A small image VQ-VAE, trained from scratch.
Training: adamw at rate 0.0026, batches of 64.
Data: trained on short English words printed on busy colour backdrops, 42.2 epochs.
Rows from block 6 of the encoder of a small image VQ-VAE, named by matrix and row number. Rows with one number belong to one channel. Each number is 128 + 24 x the weight over its row's rms, rounded and kept within 0 to 255. All counts start at 0. Numbers have three digits each.
After each channel's rows are labels from the 100 images, of 14976, where the channel reaches its highest value: "colour at peak" is the nearest of a few named colours to the mean colour under the peak. Only what is clearly more common there than usual is listed. The data: short English words printed on busy colour backdrops.
# c3: 3x3 conv, stride 2 (encoder.blocks.6.c3.weight, 256x128x3x3, each kernel summed), inputs 0-63
# c1: pointwise conv, stride 2 (encoder.blocks.6.c1.weight, 256x128x1x1), inputs 0-63

c3.124:134145113108143148146098140141112134122164116112135162120152074110118175159118143168170121108146077141107132150099120093143113106147081074138136135132144109130137111177093153130105174090114121
c1.124:141131145118179157151072103124134133198145116138132146142145126138149146138111122143141092131144104103137106127106156136120096108141104110145115139135122118155138139160128141099132164109080151
colour at peak: grey

c3.122:133114093149138149115160116146133183130091119088128133114177137115088137132155134114145137110173109116124122134125144134145151156103168091146143093133105119142099068151149130136158143145141121
c1.122:154104054140113148098183111165119162114119140092166115136162132097034167137146135130155135090133119136122137146138131118131142127108116104132143110125169131133109074131120159144151106141144119
colour at peak: white

c3.204:177169121147129126144139118108128115115128072152135122139108133166145141093130162152118087174136192157096133114088152103147095106154123111119143127165127071134126129121143129055119113114090132
c1.204:167151101159099128136144135150135129099136099147116133103119143127124139101147208135124130138130238117102144150109116159159118120156119139112163124155115098113118105132143167135118119126115090
colour at peak: black

c3.123:160131134118119153140156171106121149119116087106124142126089122133167091099144146126156102139083145155061139128078150109149114114106136160126137118134105086135110121128118135106112152109088124
c1.123:118107080143094152156160122092104146131143142098105142094116094137120105113140131141137128116095132163091108122129119121137143142102099139134144136138139139109132104132093137131096150065135081
colour at peak: brown

c3.155:089132091141111134141125123128097133138148142102093124073141093098104113116134127113122128075153090111139117130136086127125136131102120139152157152091121138086162080134075134133097144126130106
c1.155:149144161125116125140123109118156141131073129172143115160118168156153098171157123103109125165162134116142121132118166104118134122142132113107152099163155142131092146110169118122180109137126155
colour at peak: white

c3.223:074136083153113143132110102131151112111136155104076134085158147125111121118124125123141125116152110121145119120157091121111130133119132119146136130128116149089139078151144116133158133144126068
c1.223:136112134133118175144132100104130136125139204128133150155138146157131111152142123118128166130172106122165105104192147117108199162135104116160149131125142222129134140154141106142146119105155133
colour at peak: white

c3.111:171109133155120164139167125145119115112125095150135166122098127129132099099145153108129097129121184124101184155103124097141111120139153158129145122161123091117122143133129152102116154149105124
c1.111:164119127156105138121168114170129116109118108151137139112102117122125104109153148152143114122105187097104151196114115089122138128132120150114155107170145111127108115101117170134127138137135112
colour at peak: black

c3.95:166129136175141126122145109111140110165089123134152092146127103151094152131137130148128121141165142136116132140128160113123138148115083090103147097159123128119124107099128145111142065089111111
c1.95:143086136112145139087132103103095117114138142095144138146169076141123113147132109147101122139149082097122099113179155113092165158103089085139110140129092150125163123140113114165118112074137133
colour at peak: white

c3.159:115085111107113113126104107106093122129145118085124108098107095085079112106073107136092103083115104113108110108126099123114102111090108132117107170112079113127155106128098113120075155108114130
c1.159:085119103129071090143099111115110115138123115081094092083111114099092115090076116125121109090134114136089123131131097120128111119066127129114122134110102116116120074123107121122095155118118118
colour at peak: grey

c3.243:112197109102099127110105105132178136111096108133103156121164176117118184125111131159149138124118152119104137132088116134145134134153120125127111081117120112107074105090163135107171101110143111
c1.243:115163071094082137141129106120130117094133113080153174081148117107100188117109110124145141112110110134087129125125098141122124139146124104142110121108130114096114090113110127116136122118158110
colour at peak: black

c3.36:119133143093114127116092118123162121129108096104148131138152163120117168141070068141145108128137086109135086108118140125100120142059124060115083115137082093137114134130149124098164138132108113
c1.36:125133087119089114143124143145144132119109104102108135086158150085066156135116125130163132096111115142102115144118086128137122144061139090124117123120117099103125072137124148117133139138129081
colour at peak: brown

c3.233:091170129149136122112126134131130151160099144131047123138109125166162113158156145101132136150162116112120123136114119113129143162120119137145204107132171145134131119139128138122132143132137153
c1.233:100141097111147108121148123132121179141158169107058103091128113120124143166151132145110127096130100112138128125131086107125155127098100121129157128115146172121150105124123134117127115124179129
colour at peak: white

c3.235:123124134117127089113144124104144078066164144133131132130145145126150172126114122154109114146154134145137138122116102093113087105152092090090089151161106133151138142130147140074124087134146123
c1.235:095124125175106043144102122097119125148116142121092072111143138144157103109103090142098150139144134157141124111130131138113101149137163096053133149137103139147109103071138118112131129113155138
colour at peak: pink; grey

c3.169:177110121154117115138143129170122143103102076168110117108120124129121124093140139099132093133125155106119153170094111140131098107147134138099146106167129071117102131112142156114124116137117112
c1.169:167151089144097111142131129149127127092117103129113129096127122114100117098131129116135117105127147140117156192107068133142103111131122121111153130154154097098126105121119165141109131135126075
colour at peak: black

c3.160:160120126051123121157125112085125147119131135137159150118093113130109164172130106097130144117121141088154108123104152101094097096140107158125150117142120134124115126110126128058104085108148114
c1.160:119118147129145101164096082073134163160115128154129133124143122137126122126100080102111143140104124107166107104109146146100098123143147155122180140129084113149125136096139112090115124106142132
colour at peak: pink

c3.150:137182114133107131147168132123127158146100118085102098125093122143167093135102130164173153148151123148096118136116128111135163160106123176140117090143093120116088097122121130149116091120131149
c1.150:104136074125068121109127142130127138119132128088068106052115126120103111125128134144154151114131128113124115141140078131132152145098105140119125119151115131083122066130135143161121098108139111
colour at peak: brown

c3.9:150128149120160116095184091108160126131110126106137127128107137121156153144103114159106115149153150179120159127111100097126097105159036132121096123149191125127132158144127125089124130108130116
c1.9:140120147181136116132115066114141158168108119166112105115125173134142070114101090106070128135143133141165111103131108153118110123156156125113143127143104120122127129105161116107156127113123114
colour at peak: grey

c3.149:089140121153136106137085140124111103105109182114107116116106106115159095112109133137118144123141107132094116125182144152121172156120153123129139135105117171146129124080110135178115122120152107
c1.149:094121131136113092125096135110092129142118224113104096111089101114121124129122142100113167110144110105111110127166131148114156132115124111091148130092116207144131122097111143122114114110175110
colour at peak: white

c3.91:162106156110102127130114076075126122113157113122117117119149131127133134128077037152081115118146110081155110089130109113106107113134096126121103172166094107120147142145137087105113129094122139
c1.91:147124135145047092157116090081138150126131114122099088103149120126124097108077052170075127127116140117155140118114096127150129131115149151089126138136108121111124106107137117126119158118131148
colour at peak: grey

c3.242:132110128116141126131106125105070132159126116072147116122138083100071136106115109139097110101123104117110091104119121119091114122101143105128116173100074112143163128136081118126073132124116156
c1.242:075135141120106095127096087113117120130116107118107087143133128137116148122118101121138091137124141172102103117100129134104097118059141123120106152116073106146163061134111123116112128136111101
colour at peak: pink

c3.128:191103145175131152161157140122104142155145156144151142171143111155156146112145136141149169145123133158094135132143197120133160166160169126157178150142115158143150127138121135178125142117128195
c1.128:178109117156134120140149152176120129130140135137138141132149098126130147100143158110167153125101148131048161171141173092152141143162149125139173137144140138130153114125129162178106131145126177
colour at peak: pink

c3.142:185114150113139155129095130140141077115158088159136133139155136136136146121097118114123079128123120132153145142106123081137074137164088073125101140170094084127139139148145133089142140102071128
c1.142:156123120153104133123099133125133128132137114165090131100136135112113152126098121119100130114082133148162124130121082123122113155154127105110120136135099120097131123137132142111133143099126059
colour at peak: grey

c3.253:162146164135145122137105133130147112167151125165135111183146145182173161157182142130162129173143153148144139141110193143119134102130108121126138113152144123153131137126155150138163070126108168
c1.253:139117117106150143126077128116116066139186117097126142127145111103106134114135117103150107110150112108131112134140105137085125115113096089187106154116098128104163119167106119118116113122119130
colour at peak: grey

c3.158:120148129182119128147154148146149157165081156125087127126130153152167097162160162093137146137163146142155151155147118143149150149138155167131186101148160157129098120130145158153153188145140150
c1.158:109131100104134116115156096110128132127138184064076134113152111124147141142148134123125143112127088130161113102160105117092155123099098102120139120110156173124110109125127102141131153122166138
colour at peak: white

c3.40:131171152158135171179126163132145123176093132095159128141100125151139065123134125140136143137161105181109132128144141108124165141085174113149158118138128138144103111134128127191138155126143168
c1.40:122125128101145142087144148149132139102105159090120118136095114144124143119130127141139143128110093106111125135146144094113173103107115106133117104123121166141106128134133140171131127123173142
colour at peak: white

c3.47:159148135147159112168181117118092138150128094144103132125145081143159057114118137150118111143099145137084128130106146096160104116154121159106135117135146089143110130093093130115112106085111137
c1.47:133128085128079125157155138154096136080124126099105144098095101118102073123139152133122108114135133110063142141107110094152104117138105130131142133116143113076123092107113147120105121110120083
colour at peak: brown

c3.225:151128086161096121154147113129120145104125095152108137087131138083105138090138145120123104099121166135091160153111077141134096116156148146119143129118112087097127104120137160104092129125109099
c1.225:158132079168092131150139114124110132109123113152125139088134131094089121103140143133114102085114169121112129152120079171136121118152143135127139134128100107100143100115137196152096124103113106
colour at peak: black

c3.232:168149130139142175143143142127159121141167127138125213149143156125122137123140135156185149136141127141115133128110104129129147145161151148152153174166136126115133132137152130133143162124144113
c1.232:156156102166120144141173151141167132120122107143098147121141152112115136127132152160153137123097140146083169147112107127166137126155153159135178125160152105115110124124153148142139141157123103
colour at peak: brown

c3.28:190115109141128134141140082191110135121138090167139149114138124115113115061113121129142098094112145126090132160105124127114103123164141113120129134133121084129134119113135140118131119131126132
c1.28:161133091148125145133119112218113106112142111128128156110118125115076114106126148116128110077121152133074130198113104139128119111155145124131129140125127101106119092113121170133121115120119101
colour at peak: black

c3.236:113113129079133128135076112102119064130150140122147130145110122137126129111084103109145141131119129131059096119148169109086143146123124127135115141093108141150136123137117108123116078082128160
c1.236:115120135083138105118078126133151070128119106119131123156117130171154140129104138114169123174103156119069146147097171123100120125110175140116119115126121111153108118112160143106141063119126154
colour at peak: grey

c3.167:139136140175131096176101101130139104142102119200094094160129167137145102150124116132126116139142150120128128130143168147137123150184158122122119122131112113162134136097147127144135130139122137
c1.167:155093121150069117113107114132111132097135142143096110141147130100101118146120127131130151098138123121121118119166118155115158156177129110144128131097113158085135113119128133165115114107154139
colour at peak: white

c3.103:159136145092154137110105168128123096105127097099152119170141124148126155134153123121125106143124128144095136137102149122142097062105150131126101129151108097156145134147134145082108116136085169
c1.103:134132111100125131127127149120084147153127134069122113115156088076082112132144114102125133092148065145130127121135082142148121118100130105130124136120127119120145121151084131102063151113114118
colour at peak: grey

c3.70:110125139135131107122086051106159090135133139129132091147116174137130121145079078121093124148123143105144106105152168140126128164108131123127092135152097134148141141117177092105148117139133116
c1.70:127127082136083128114128094113140119074151148130108117112100136112091137150148112129136138123111152144145113114140086140141140130118111134140115145118129150087161089132128102109130126128136054
colour at peak: grey

c3.185:127170146117162143188113116133130122137112187123136148119120135106153081142133136131169164118186120109124120133180096134131179170124138115149170106125154180136105139131133126132124142122193119
c1.185:101157145114135098099125131131129148134121187128107102119115139122134139147139144114126197125143131098114118150144135136143183156122145131110186103133151184135101127107137140129141100122253113
colour at peak: white

c3.208:148174109133140133144098113119168153135078100132113116112145164112110166151085120131109118117149117134153153145101123156151093121153125102095132097161114097131095099083148149123133126104126116
c1.208:158113137090153170115074091080152123151125129145129173132142149120124129125067071098079135128131108083150105076129133134125133105162154108140081118152098134130122131139140077115128107095145149
colour at peak: grey

c3.114:137111126134151128155100111091128109137152124132155102129147102122107152105158098139129131123131127102132107107108140097106134057105080103125130136138130122125146131137111114108128055061115137
c1.114:118116157101169124116092124115145117123144108162149111167153147142122150123131120105107123160111124110122135125106184121087137072123106117119117108163113116154116159120159123114151093108124156
colour at peak: grey

c3.66:146126128171111112126167095116130096137121140123126061130166129140131137149147127161064134126190128112118139136153145088106151144123109201120114156142130134146159114113135135141135128110133122
c1.66:179114143116114138121141131120140091074155133147142116130128144128131140162137125145127103132133127114108135137121114077099122113107117179148064135126126118111154132124139136099139124121122104
colour at peak: white

c3.5:118166123111141140132116069105147110148150129151112119158078182151120088134128110133097155153130183101129125108111177131161150149140151131129126130138115136136124131128171104099149101143135137
c1.5:110144117120087138102093119114132129080141129120095143135100136129106097119126124120105124135100137126113103110118107138146128153114135135140141126129126135085133108137133126124111123123123043
colour at peak: brown

c3.157:136155146155149116135140151145161133144106135149101108153133162161157124150149137135146152170170150175134142149157150130149157177137143176103140074145165136138093158113158154144165132143146133
c1.157:108101101134128132129149141144084152107154162109072131113140093112114171159152140114143152113162118136167120136168105135128149147124115121140116174088158165122167107134095143139097140122179101
colour at peak: white

c3.20:090119127076144116068058090133165106149126125078132127123146161122124170098065109115145132125136114117108110128105138122092146116093123122119093112101095128141110124112145129128157083145142151
c1.20:138122055140082145150140130152129101116139130086143160093138115077055185107141133107169143083099138129085131147127134132141151131128108135146133136069127129092126103139095139135121125133129134
colour at peak: brown

c3.175:108192135120142096133151130092143143159147139134082084151134134166133126147132122131118137167148137153115106121140145129137141153082143156137139156101134134133161131138121135143140164102107133
c1.175:148131143120076121140154151068129115088152133123088097157102145165161143136139129113089117172118137128110093076119131131118112129109100152134094159115114134091162152132132122117124126094108100
colour at peak: brown

c3.21:191113085150127094140172128164122148112124099156104118082156111094092133075139133116148105089087118118098137144095096133130121121135116110099146116136130095124115087112123138117136127120151106
c1.21:172117052144116127162156119171127130109138110123121135102130110053028139104137130124149119031142121139096152151110091122135121116134096114120140132136148112110122083127121133116123127130131123
colour at peak: black

c3.55:109129114158094091161133111170139117154088111138134104079152144092108123117096128129138135089110120128094138151127090142120144144123115134097133106125110112123098097082134136121139143137143125
c1.55:117122065141089101111147124157129122123107136119125137076143127061071124136114114151151139059126111139098131128131081133116146152128124123104118117115116129089118100095116117135122142124159123
colour at peak: white

c3.37:165175125096094118171159118107132124116131121129117108135127113145118147181085117165124165133140125195144127134111130124143116134127116069118117131116152126096128095126120149113120123109092130
c1.37:172138177086127119114116096103139161157117092172118123177128142196150144162078096140108144175134132129161106109101159140145111122135116105125119115124133099137112144130135117094142116119103139
colour at peak: grey

c3.219:104108126146121131160169098103128112173105123115128149134091116119120145083118088186142157135129115125076120122126153101131165145121140197134132130090151126111115113100119118150120137116148126
c1.219:112072145091125111100137098125125103134109135105134162135124135129126149077097077177141121130105098086109134102119152086123128122118156171113069115105105123123114131096133093122127117129139132
colour at peak: white

c3.8:135116088141101111184136121134111128116100121144122122076155121061084139114124137108135130059151105121120118137134084146102131128132119063121151110118118114113101095107122141135125123094151119
c1.8:117134083129106060149133124147112113125101120147100085097156122083065143144140159118142126079138135129112140151132104152135123138127119097068140094117127131129098073074127151152130116103132132
colour at peak: black

c3.166:145163137204121096168163153153122119145106123140135111135168116129127143119136141180116140137124135178157159156141141146160146166136128143099155141135136118121134106116114156168135152119131133
c1.166:159152140146125123104138128125125125138102155140129145128149120109133121127140130183130155121150125133140134128207126122125179173154123128111141118148123158114112131117114143233122149131143129
colour at peak: white

c3.209:121139123128128127174143124114094126137099138103123124124107101110111083152121136118115129117187116132119100117127103129117142123130139101157123118091166135123108116142096110141081150110135123
c1.209:091148111122111075088149101138113152122098147135065096127118135149156137163152142119117131153156133132124135131133165122123159104097112132088154124104157144157125107094124140136123122126154110
colour at peak: white

c3.161:193157148177123144160160172157130150143113143141135138142131118148146135165161165163137159136150137167152161163140139125144154148153120117134180122171165144131118139134131166154155145109139145
c1.161:182133142180152144141150153158126155159150158144132140140143118150152142160162169141141153134136124126142156166146147134135162162148118118155183145148145147135154151154130159169146147114142164
colour at peak: white

c3.53:123161069161114110168147118141133141101109116157122132068162138086084193123128145146163133088127119139098125142122085132126136127160129122096137104080129116096098081080122137122140094110150109
c1.53:137124045145084155176139126141107136097130115125159158088145122070043174122118135139160143068153125128089147147123114125123138129153149127134138128088116135084119091121114134117122106113139124
colour at peak: black

c3.38:194133134169152131170159177132101162144114111148144135138110085138145143149158172186125118132109133151119153155109138120164112128144115125114170122150149110143123132120092158129113176085109137
c1.38:163107143171179144162150138135076137168164148133132148144143091131151143125168138133149134141130133095121147140128156094139145149135137143141170167124130154159162139154097144135108171139127152
colour at peak: grey

c3.90:152140140141143167144126155128100142111114165140145144126130090126133110121143118133140187123133114150103124131214121144120190173128130119134166116134113168120104137135097135186117159106188128
c1.90:154097176147166145093135126121096149132122162125140131149099092153157085137155143098102162147127116125120129121175170141126155159128119122119172118131131161164114173119091134154109128126190175
colour at peak: white

c3.226:091125125158140104190132122127104131119115163132131089122134113110135080138134150109091135117168120140124125129156119148132146123096153127119148128080156152164126082125101130154097164126139131
c1.226:107088122136125098154145124123092128111118183126140103113145108105099108151139146143093156111169118101138112123148123115117166130095140121107153136093164196156126110122102138150085156107162151
colour at peak: white

c3.57:081152108147139092102103129143175116103058128139071093117145166141124159134121133114146129147130127125119120138133132128139150122110119136083136095148138123104104108076162138120175120151152094
c1.57:096130081118121078117115125116134143129134191095094145091154126092091138136132125132130146090155078120142084118158110112106169141111104118118133130115140185096120107101121113149145139104187108
colour at peak: white

c3.189:161131142051145149124131105058155134148136126108120113163107140172136115148083064161135121174155114136139108088115146099125129134098104112133093128145132127149132145121119092125145141085092151
c1.189:149132132090076141127108153102148122080124107128104116141110137159139117137119128135103119155141131109126104111100103131136108132121135124128117114134121109092118125131116124122155123123090086
colour at peak: brown

c3.250:102152134129139120121163117126131123145148123105115134132095126144175087092108136173124126151086155143066137136120133094174136133166115205136116135117125121109129135127114130120112126083125114
c1.250:101128128119082131098128124128130136066137122104122152111092129150164096102128128155123115155109138119099116121129121122156136139137103172143112129164118119064128147139119129111127131098133080
colour at peak: brown

c3.148:152147124140123197148141159140119136136129139103161167130103104126104155155164150111169152111204104118136129138151107135121154121128167115157154112123127144092125152163118140145125148118141132
c1.148:149159147114136158142147147156156150119103136107142119169116123154153170185147159139127134144153128160116139151147138118137153111118144137131136070149193138128084142124143138150158120133140148
colour at peak: white

c3.84:198135166115110153160126150092131114103153112127137132144115110146144115173151112139123129132182086139183094114128148110124104098142122065150126136166145116116149160152130120114144142063075171
c1.84:172105200091127148138060144107118117106139104128135143176128121154168104155121100110104118139140101100161092107136170121110110099126137110152122145177131114120145178143141107118147149099097169
colour at peak: grey

c3.140:116123118112115132160087093122121066113147137129152114135110131153117140101101115111131155143096141119056116141145189113097145178133128146129118135098092136150133091129121132120103073106134161
c1.140:134151131133118102168097123140147076122149122123137099150130138132139166137124144103141133146091179118066166170104209147115104164154159145112143126118134113142120095115146157098118065133107154
colour at peak: grey

c3.168:177127113156161097175169128134122144138115085147135116120141120117130129083127131138142081127058123121063138128088153129154098091144164152097136107101127081154105108102118129120131109123112142
c1.168:162134037151107139178170131142117128108127111089138146083130100082044135077121131146153120106116125121062134134117119127158130130130131121139131122100142124087126067122113118115126145123129106
colour at peak: black

c3.105:153143116152128112138129122152097124112135093137111139121099118129132102070126156123130093135112170114071149200109139117126103118141141127121144132133104084143131130130109181118088117100102119
c1.105:154130106145137117142121133143096082116126087145138148144113120143125102083139150135142079140124164123079133154087154105124094094141115117114148109171127076162123116114127164124112119102088122
colour at peak: black

c3.202:100144124120118098096081074125166116138105124106105093141130162128134162122089081131138137135113115119120106114121164114094140157120124123100103108112097124159110130077151108110163097143147125
c1.202:105138079143082122109119125141123130118128145099117135084136124101069169115114112118153169093121106117110111135152094121111163165133134140119139122099083139102126081112115135139122125136155103
colour at peak: white

c3.59:155140126134139161116161148132116133120124143116137160131116115122087091142179137102177158115209126109175124126160101109115163105130169164142154100145140149106107151140115125137140096146146140
c1.59:143103109091157165130163132134112136100109143076127179126114121127078102134177138101163147109182115082117102118155112101108146082138128142156132110148154144120097162154122129121127098132144139
colour at peak: white; grey

c3.16:133086117114125115118088138120076108132122137102144109105129075083075122115102134134119118080084097120123114114137106131108118123116122118121094152111094134129161116116079128127070119123127120
c1.16:098127127117086076134071123135113113122107115125101081133126120130100131127080134142133115130031141157122130132124123123152115126096131144108086130127105110146137101091125154123117123140117094
colour at peak: pink; grey

c3.58:101135120081146121086082037122148114143127144124127103144113157137126127131080058116110145134135137106127111109134167107125144146117117096115105124130127140139120123108160094121149115137148121
c1.58:127131107147079123123108138125132149090133129117111112114115142114104147138139127111122147107132130116117137127129085137136136124125128120123145129121141129080121088111124128103138114124156053
colour at peak: grey

c3.153:085157103113129129104104117127165118134098100127098139110167156111116190088128132144178118130093130119109137124076130134176130122111140110124122075100123109122072099115140130112164118129133133
c1.153:084134092120106155150140128110123110120141121078143166080148106095087193104144122126161135118088078121095123114136093143153131131134132091144124132094119132089135081141119115115131151124150127
colour at peak: brown; green

c3.85:096131116156133096182135109120114141146117178139093089114121113121142110144134136121104150125138109129123109115160144130113174155095129117101191132119156177146138104085116115128117137115202127
c1.85:117099113125113078161124104106095153162136168123101081125111106102135144158143143115090134109147097100133098111151125128104153138104104113103163139113152158137130110086097125138106136112157125
colour at peak: white

c3.131:159104132125152114125150104140126128130131091169137131163116141143141087082115124123137101145113168112073139132100177119136105121165156171108110124116123090157118132110144123100128094128117125
c1.131:130098073145111097114143132167112123104127134141091141098133120089089117048137149128163119077128146107078151160124112106133127129151105141109144121122135112086126084098106138133112125121135077
colour at peak: black

c3.132:119128138145120166142121177119137117116086146123162136142148126133125125093123089160120126142160112176170126112162136182116133131173188112159067134144104145124147133134136112125140134127109109
c1.132:111149136091128149087128140104133125091089142089145148132137111127119107115116092180118129133156096159145121117199113150104167166161139100163081131132120149111143140136119120179113124108134100
colour at peak: white

c3.194:119126141155144141156116121117104126115113254126149137135127097130123102131144126099140153144167106128152109111169131144106146158116135104152132122119141240164127124140105118121114134110150102
c1.194:117091123119157165120120113097107139126148213107162153127108111135112080137150128067117136135163103098153097086140133129081148125119128092173110134115113194161127132151092097110107117087151121
colour at peak: white

c3.100:152108151145103122188087075120136123138102123071148095129171129133117106137073089134107114137155104132127101104116113151109111107071131115114092130128099119139132125121125095124137158141113118
c1.100:104140124109080105139079096135158106116105114109110099116148137128114136122086110134127084117118125131116120125079095147130096102063125111098088125126103104107136115112129139114140149149092085
colour at peak: brown

c3.152:116112116097129138119108118102134093119155141078117191124115141114100141104158092118158131108146105131122106106143114111073136074113160110165123156113071139131163122147131106112134110106119128
c1.152:119109128070129121108095147130179095131110099112109139152107172166156106104094134130125112171114149141103150144118156126109125096121172155132103114174112102145125141127195144121177106118119152
colour at peak: brown

c3.23:124137138080115077115116068126152122101130136122112078118165149117124153136081089145135126113094105113161120124129117133111119144088085116099091136160104132141134121101156125119135108125138114
c1.23:095148104113074072127118100139143121130126125125057060099150144111106149131100113138135136111102142111130146146102110140138111135125146121079123121141119132126132095097143131117133108140132125
colour at peak: brown; green